Weights of a small contrastive audio-text model.
Model: encoder layers 8, text encoder layers 8.
Training: muon at rate 0.015, 4600 steps, batches of 128.
Data: trained on notes from a synthesiser with random patches, 78125 training examples, 7.5 epochs.
Rows from block 2 of the text encoder, named by matrix and row number. Rows with one number belong to one neuron. Each number is 128 + 24 x the weight over its row's rms, rounded and kept within 0 to 255. All counts start at 0. Numbers have three digits each. After the name is the row's rms in percent of the matrix's.
# gate: MLP gate (text_encoder.blocks.2.mlp.gate.weight, 672x256), inputs 172-255
# fc1: MLP up (text_encoder.blocks.2.mlp.fc1.weight, 672x256), inputs 172-255
# fc2: MLP down (text_encoder.blocks.2.mlp.fc2.weight, 256x672, transposed), outputs 172-255
gate.409 064:143130125103078151110138107129118115140133136075157142106122125173156137131161114135159138134107150121112069106108168130177123172100136111134127118112130115160139144165099104091119135109130134099170163116121107131113095159139155116130152129116157120084
fc1.409 070:114096175137129127170093153138087100134103091135089112114159154102154162166139077085125090177135118149124109143124107156136138147149107115076101133086187154117120128150145089127113119124125150124109126115146140132118113087111116148126106115106148128150
fc2.409 065:093124142161145136107132127121089128112109127141128067151173114109136128145143142110141116111106128110125101134153150143160108171166104109116119108114123138065093111154085106145127129142144155113139117127144124134134097109120133144161143093105146102117
gate.410 086:158129145114168114130065092121142130165169121077122121088121079127144148121172133118158099159153119162137118114106149120096149163118076098095118118107123165099147149116128103147081131148102136114160155122151135132128110107134151144133158123150118111096
fc1.410 081:196132125096118120155151151139145195127136122171152110064124139137106138152159129149086108109111170132137129055121062116116103112153146155181142153117132093156127132148138140104104105119157166079115131132131104119149153150141136153103117140105154110161
fc2.410 086:127113071121108104120145116166107139170131108105142131129135111159141106125144103183130100142122089110126134116099065136083152111111120089131150111111169100137170157136112109162088101149162161114124090130165141161125140149080112116093120147102111131133
gate.411 170:107140122119092145116141154105119108128138089077138073077079119169130124152128134137157117139119080124122169179149116100105148156130110098147133137133179170106133146110082108106167112122156134122141088121179104137117095135095119144100108147135120134110
fc1.411 190:122117082122165101138095107115138150155135125112131171170131135103138152107150109101130143148145137113134100076125148112162144137156147130145143129146130081094131115142187148138096108149079117150121111146148120150145158109170164135119142122134129114115
fc2.411 180:168136101136163109096108100164116087135130156129152117170151133115151088146172125115126126111111108137182107085130118126154149129151137128090141151131149158121119134144142102156140087110110152170130115130107156112124139161175139114124122063082074149111
gate.412 095:160131159147118121160147111127095139124151177155142109120166147097141130095119093107150094113142105112114127081133163113130142149146103125122174101105087121138130136171103100113155117096128097100123134170147121136082120107122122111113148127124131136116
fc1.412 096:113125101121130154107131082132135128122096133117144139109109088175113128113176127142133141166123120146129159128111103143112122115159108122118110159124149126162093106123133088124107174104095104127151114124128137116062143146121157127174122137084185143111
fc2.412 101:137165095119106167139140140195169168149142175104133129153120152120095172136142104115084144127127151124138129110118128138074088140101147143144111110101138095138135086161093106135093135114147117113131111127140094081131118128153096138159144119091140158159
gate.413 097:110113182133101106114135121083140122122120152129130147106128130108171138142166112124107103140107129144144127130123148166086116112138140111128157127141140121134139056121135111136124138117089121156106167108118118110120140068116150103143136162115146115142
fc1.413 097:142117127120114096113093131084125126107154184124143078113142171137131151123150142142118152170098098123137150061117111110134139161142091133137112097100094138131155161156117121099127134101119079135127101113167147157096153159149130131125086100146174102147
fc2.413 106:162116078108144118114132071097133141090145134103124150135118129149097140131128131108132092100119140106147159108137119121147128124145131131153105108113143126119172116170109114173143139098126098139095099115130124173124131154123156135135072084091138107126
gate.414 078:151118179162096137167096164129150129139115131152124114103125119109143113158093126166105119140152123116133142100096106124148162132169134158180130081164089071075079085097137125116123119134124153128142172110130149156105053143138128123113111146078087130114
fc1.414 085:119149170125130163174126155141133137112092180134113138077139186135104115131124099109102176136092113107114105076133074107161121159159120100138167077151126104103084119105120150114135137126110142146137138143148142103092095116097161113108102114107131141148
fc2.414 077:113151081164111095135156137155145121126086117084100119153114143116143173115081112136147129107144112157096127131090127092148086167077144122152130168088129130115091108157118127106191172098128140144124117149145115136095094118133145150116134144067092103135
gate.415 187:153152118128147103146143139083109128106118130095124111119137174106118100114114118140134141078098150126122100131126160084114163112122158146113131123132139141114129125117077120169156141121113186139110151138120105117127142123118158177145120143134122135141
fc1.415 168:103117135133122156132123136151131160130132083169100144128076085168138138154127137131130110153123102146152169153117111155091103125126107083121103141135121100119130148113182146106134115130137078141115095126154155145107127125149084083073131129119132140150
fc2.415 207:130156121133121159148097136153110159140099133158112163122116116125124153130100109160136090159164092110153157184100124108100058146101128122111114115141111142154123138131159127074142127148136107149116103085137136170129084150119043111073125110157163134154
gate.416 111:150145141133067109133146132104187120093117128137160122127149099115147139142148138113128143141110123139143135130141159116105133129131128121178106119151131092083152112157119153125133100134135162178118133140122081112156130123139108160134130128157149170124
fc1.416 108:155139135102139104093094110168145129158162132084099140143149129102154128148129136141166140133128068132149102118094097145101132117116163146126137121128171156126158128114126146125136085097104131139138140126166156128187137142137143142123112140182152125076
fc2.416 104:143161104151131132145151133120103127108063126129133124154140145146125133158123145093130162110119079096142133176075102152105102156162166116113125126163098150125091135138171120146121101117079108116104154128136171089107100113130133128108159144171156089102
gate.417 040:101166129117117135150130125118158142107084105112125117159142093149083137162138098130152158155165102135111087154167160168126124130096146097123121104131171145088129149097124127153085109135137104124146145099065115152125114120117130140154154086130138173177
fc1.417 045:131112120110159193157130117167116119129149126135126140100120122095157132112110147106106115131128156131139122133146125100149142130158162098127163131093171136147114098136099129144113152111144119095162182152153128135086123144109163133107114171129065128123
fc2.417 048:118103113156133132146132103118098129150116129152090109154119135075140130136104130110099136137084128132161160106156124109140128129120095147114148144160125166160089090103090141088132114119132144151116166161143134151152114121084103123133096157090145101089
gate.418 090:107109127142118147111145128109126102138145125147085134143138081128129105112137150138203139081111125116175119138181164126183099102145151095133108097105072121167170129155129147138138152159156163127149116101122133116154119093119124130103117126125143135128
fc1.418 105:155172122106095107151102120098100116127094157138149115113126171078131154141136122142144113176160119097138124115088076112095138107116122097144134095151094103107158155108109137136125143130164096110108158159095115164182122136083130143121151159142159137129
fc2.418 087:164116145113119116095074130070116148115098116170136173117172178113157113104144099108118126121171138124141128130120086128111153128132129107148114142130082162119092148121111094177154152168124086110128114137148137139194155099157133129127121133152157103159
gate.419 104:134115131184119125134110142100103081111084134167115091136113139131109158079086126116102118095111148103153125115105135086164121173100177080093076104130121110118165110088152071132167094138105117147132169147128139131083125144126136128088096137144137167078
fc1.419 113:148112090179090097167090136140166140136112128129132118137148070078145080134110094110115128117114139124144146165140128081118160148117161122090105148171163134113155109134108123118131097149086130121136175171113161130085106136108136102111106176116130139100
fc2.419 114:145131162126155149102105150112152163103120134163164122141171109115151110119089124073119156091118139146096155090145150101126130133128158138086133145175164116147131146132147132165095120112116119107131122164134153119119133141095109117129128145105133138073
gate.420 057:107129115157131154125148135148141113060121139115140140146148144141143112113147119136134163137167140154140136136097119143139124140100132083171098143147156123100138119079142123130118095171096145089123112195139118152091119132146134141151058156148067143146
fc1.420 061:123105138143162131100139156118147093134102140116140137107150141135173120120139134152105142165167103121105136148097140121145138137115115108098125098174132114155142128144172083104147136158121106127144070176165132111162116186125171106148092133162125103142
fc2.420 050:101150113119076139141160138096126138118078144164114116151144154148131104132162178113133152103093123125130103089148130131130092107102135118138164125121125119148165126097133133143094120117151123076104114117095151166164101125159121128154149134116118114120
gate.421 127:130130115110142108119120142139131167102119130095100166081113093127106133106096097087112112116111120133103129128081115122159142141078113131072153122133134115096106121128142092108098153115132144161105112136146116145135107116090140137169146155101153110122
fc1.421 120:113129115153128125126138161175164133104114123109113131115101147091141174121109141102115123106124119128098075144131121153132111115133109158088112111117107143109109135127179124113117118152139133109127129104118171143106116149127155151170083162153138178141
fc2.421 124:102121134109157077145148119103110128164131153131142157124140106155118108166142109125079141118156093151127091085133154154127136077122131087150142143144139096116147081122117130143094116107151118107173180115159131089170092115087117143128119145111078133152
gate.422 116:174094124107138127116089163156125124149150135099081096145167153137120081133136116136161144129102048176147107108159113125117121129151145167126076100077143169129120149169122105116186151085113121139125128152119116137124148088104134077131127107110093151149
fc1.422 117:121181117148150134084131145146109128104109146143115096139135151106088080164137131141131092116149166151139123140102113079120108113108129132110092141123170125140142085141166143114174106119175147114134113124075142122156146164114115125102105148131118119139
fc2.422 114:137156139115147129142109150173110120165088165127138134105084093115105128170141122128115132113144152119129136172114095114134119120142148130109176130155117144134121098141151125128115160198094167109156133118124146108143132128084096108103090141139144136125
gate.423 178:106131129116097115131174122108168110121134098131101123137148072169150150128128141100137163130131092132104139092133111144086118108122158137140140184139136110101174053098119157130148115149149107098120118122144120146098122120079154106137119153117126098144
fc1.423 175:081123129088101109132163106119168123117151089161111148132163106151138129158136169086129162154146098146136136085135124152127097143128129168148158155129166115100146083108128129100137100152159082070113119120134146118113112135091154124132097129130124094140
fc2.423 162:123118105102160133130153116109174103126146114115111106106185130129139098170116163107133150101136121135080101108139148110131115113151106143143147137101136122096142083097119110165143135131128144130126125153139120111132153149091179106129160170110139111129
gate.424 075:125109090180098147143114187094104122122160142147139106132088095070106118096114158138117139098145170101155111150114119111167129113087136120110094107137165139126129108132090114132118149133098164143135127116145127132119108135137125155161115118141088138115
fc1.424 087:136141137142121139134141126104155152111148133136121133150122145110125147161153148140123124154158150137169167101120075127166098096121123113138097152101144138157110087134113135082104165105143150114100140130144129103121121085132130143187129131173085154095
fc2.424 079:132128145112179145095139067125119121093121142077094104091147135123142186154104077172153149145169147143133147104129137147129157126101151082138123158080136123085074161149098123090138151106113149155118115099091094098152093147136120117129122161120107103111
gate.425 071:132149119158097121115099144100132102108116113103120136072103117107097128119110091118149101147143165109154171139148136130121177118151095106156084144133112137105077152165156153160108107137124074155145093120115114133080107147129157113117097149115130089156
fc1.425 075:151131118173063124118125131107154131106159130150117077115110100156161127102166097148167129141088155108130144163152143139133168083148116117132107155109109120112108170194126153115140109127121126156112094095080143089135136134120118114133110146115158110154
fc2.425 066:104122111154137139131095141142132128103128159144113168087114128140173131107165160115132141111100161113122095103139093143135163149102165151100094116138132112130119101151128141151100080099143109121166142080146145103103096101110100092098138137107147166120
gate.426 107:107119121121084123119111139160138183115116124138127099153101114121146125113112119174167129172149099130109144128092162100061138119164112122125113151111135147176167119139130160114176129134099140142138084088119119112125163120136130123082110137116133092095
fc1.426 110:150109128148148099144112128118146110112157180142138107132102096142109123126133123159138147097089090115164179152123140130134156114089103108158126101168105130111084166154118137175108112127114107115134132172099134151125096124134095141120144079127141123145
fc2.426 106:108092124102148137116092127133122118164135138146086155086130119121141107154116082112160126122139109146134110108119137107138157143131129101106091135075157079138129095127169097094101147169132122149109128086188100127148123112135150156160164103125112136118
gate.427 070:106115123117157156146142124104178113117100133125127150165152101154145131113085163146121154158117116114110118102108124145153136119124104135115113144131107120148157125145150102151149154148154096115160100087095070122162130110113125042138137089110117121140
fc1.427 077:123164142121114141082115105158094133133127121115115140102130153117144153143154151146084108152147138157107142150101132124160109076088103104120156109113084088141125112116131175123166163090135126142152115126097119160153113143123168181141112151158143095142
fc2.427 067:127114117117158148102145095176135116155124148115112114164141091117123142143139152114159111141091129134104096135106115096122117083103161106134167078138130122131129147153136119125145143093156112117159130125134159127131156149099137100143156125101108142157
gate.428 105:126125134137156144130139133079133119149139219097155150152101098161145152086113122122146144131149119133103111119102134143123132132118085165136113139097143162118127099157119166117132121162154139133138181107141135160122088128120118132106143149123072093122
fc1.428 098:138115138119144133123113155084119145103136146130097176163148135141124148124161121134128132100104152102129144146126158145130143142095181131135157126141145167127095133106125155058140129162123145136140113160156137126147077164125100104157150148136114118124
fc2.428 097:080108160135116144155141158114124126080118104137156118109148163119173096110133159113076103112132124133123135161125133149103120136114142122175150107192087146149069128115149190121138131142152140109128119135131125138103151136130110102129111134110138150162
gate.429 100:099144116074113135142145111150153128123133143137100138161122099114133116128141134148117151174137140150086106126137101123139118113113163107151142158142131133067156050173108150162152118123106139111113141099148101075163139107174126095163134116099135098115
fc1.429 094:096143143105105103116162109137136155127171130155085135165108110139134144081136131113105148123103134116131105133136125119113145111158165164131123108141112157144117124139073162136142123127143096117149133142090115139144169133138104117140154089072145150130
fc2.429 090:110130110126165137138110117116090114165089179114120128125164148183129160092128151105167126095121157155138127192133155099150121148143112153137140120118138108122107142118097158122172167144127145098116121145100135194111140115152172094131161169122128109161
gate.430 082:100106098118131127115121165159153132133171133128138155133113153135122106133117157119150080125102120159126110154105142144090152110130091126194084143109168098103140108141154152108164088164121135090123086110137143174159146190170177127137166112091116117142
fc1.430 080:103136150168129130125117134136155133106161091115138149101152136097143138139116080123125110117142141145168125148118127116064130103204104084118070099137160065149144126085129140110150133128121142118113116148174126111114093144140172158105114172121122144121
fc2.430 076:131180113143145141140126145059147139162112123129129099160123113082133097111128123125132072128106154145159127143129178147121151119088105110093202130076104131162177107113110138129156161102114074132121090093132158160166145139101111108073147136128136129129
gate.431 109:111121131131161108123083150064143132126119145111117114130163114132105093138128179130130122177150146158091117119110128096139120117099133146138124146148102099201102131119125124093131116108122184107138093116073174105118134133105162121146138145123114147145
fc1.431 109:153147128138120126112115122062128122130111138126132071150170101135085135133146121148139114149124146150111144152140113093130111107084117127157107123132105084164093137143091128086104147133121103142137119115099155119128139135127142125127160132127116094197
fc2.431 104:128141110128146164109155094148118125099154088130133142118122136178108124112129123171141130144135152135136098176163176087131125113088119148150087147160094108116127086122145142137095132139126130140129101110148173133115141155159117184133155118159135123095
gate.432 043:129106112119149107111110120120083116131111169135107157130157156127076151136098099117157146169125153127161130121116151113179143132137155129138115089095149083089145133149130119122125148121165150141122128084121098116149102100114162123143165126129099111152
fc1.432 048:109139096107156101165144146066082135129066137102139140139102159135093089106107125115124115091120121147101089121142125143143143087080082121137166147126125118146103103149114121114156148100120165111119142140116155156132154104138177114129152145133104138135
fc2.432 043:135138127123136109141176137121109140121097173095115140138096159123137099115112179136122102115067144126105118159145138086146126082138164102154102149128100131098098156150117130131091107122185152090136186088144105084104126119114152137131142144082101197152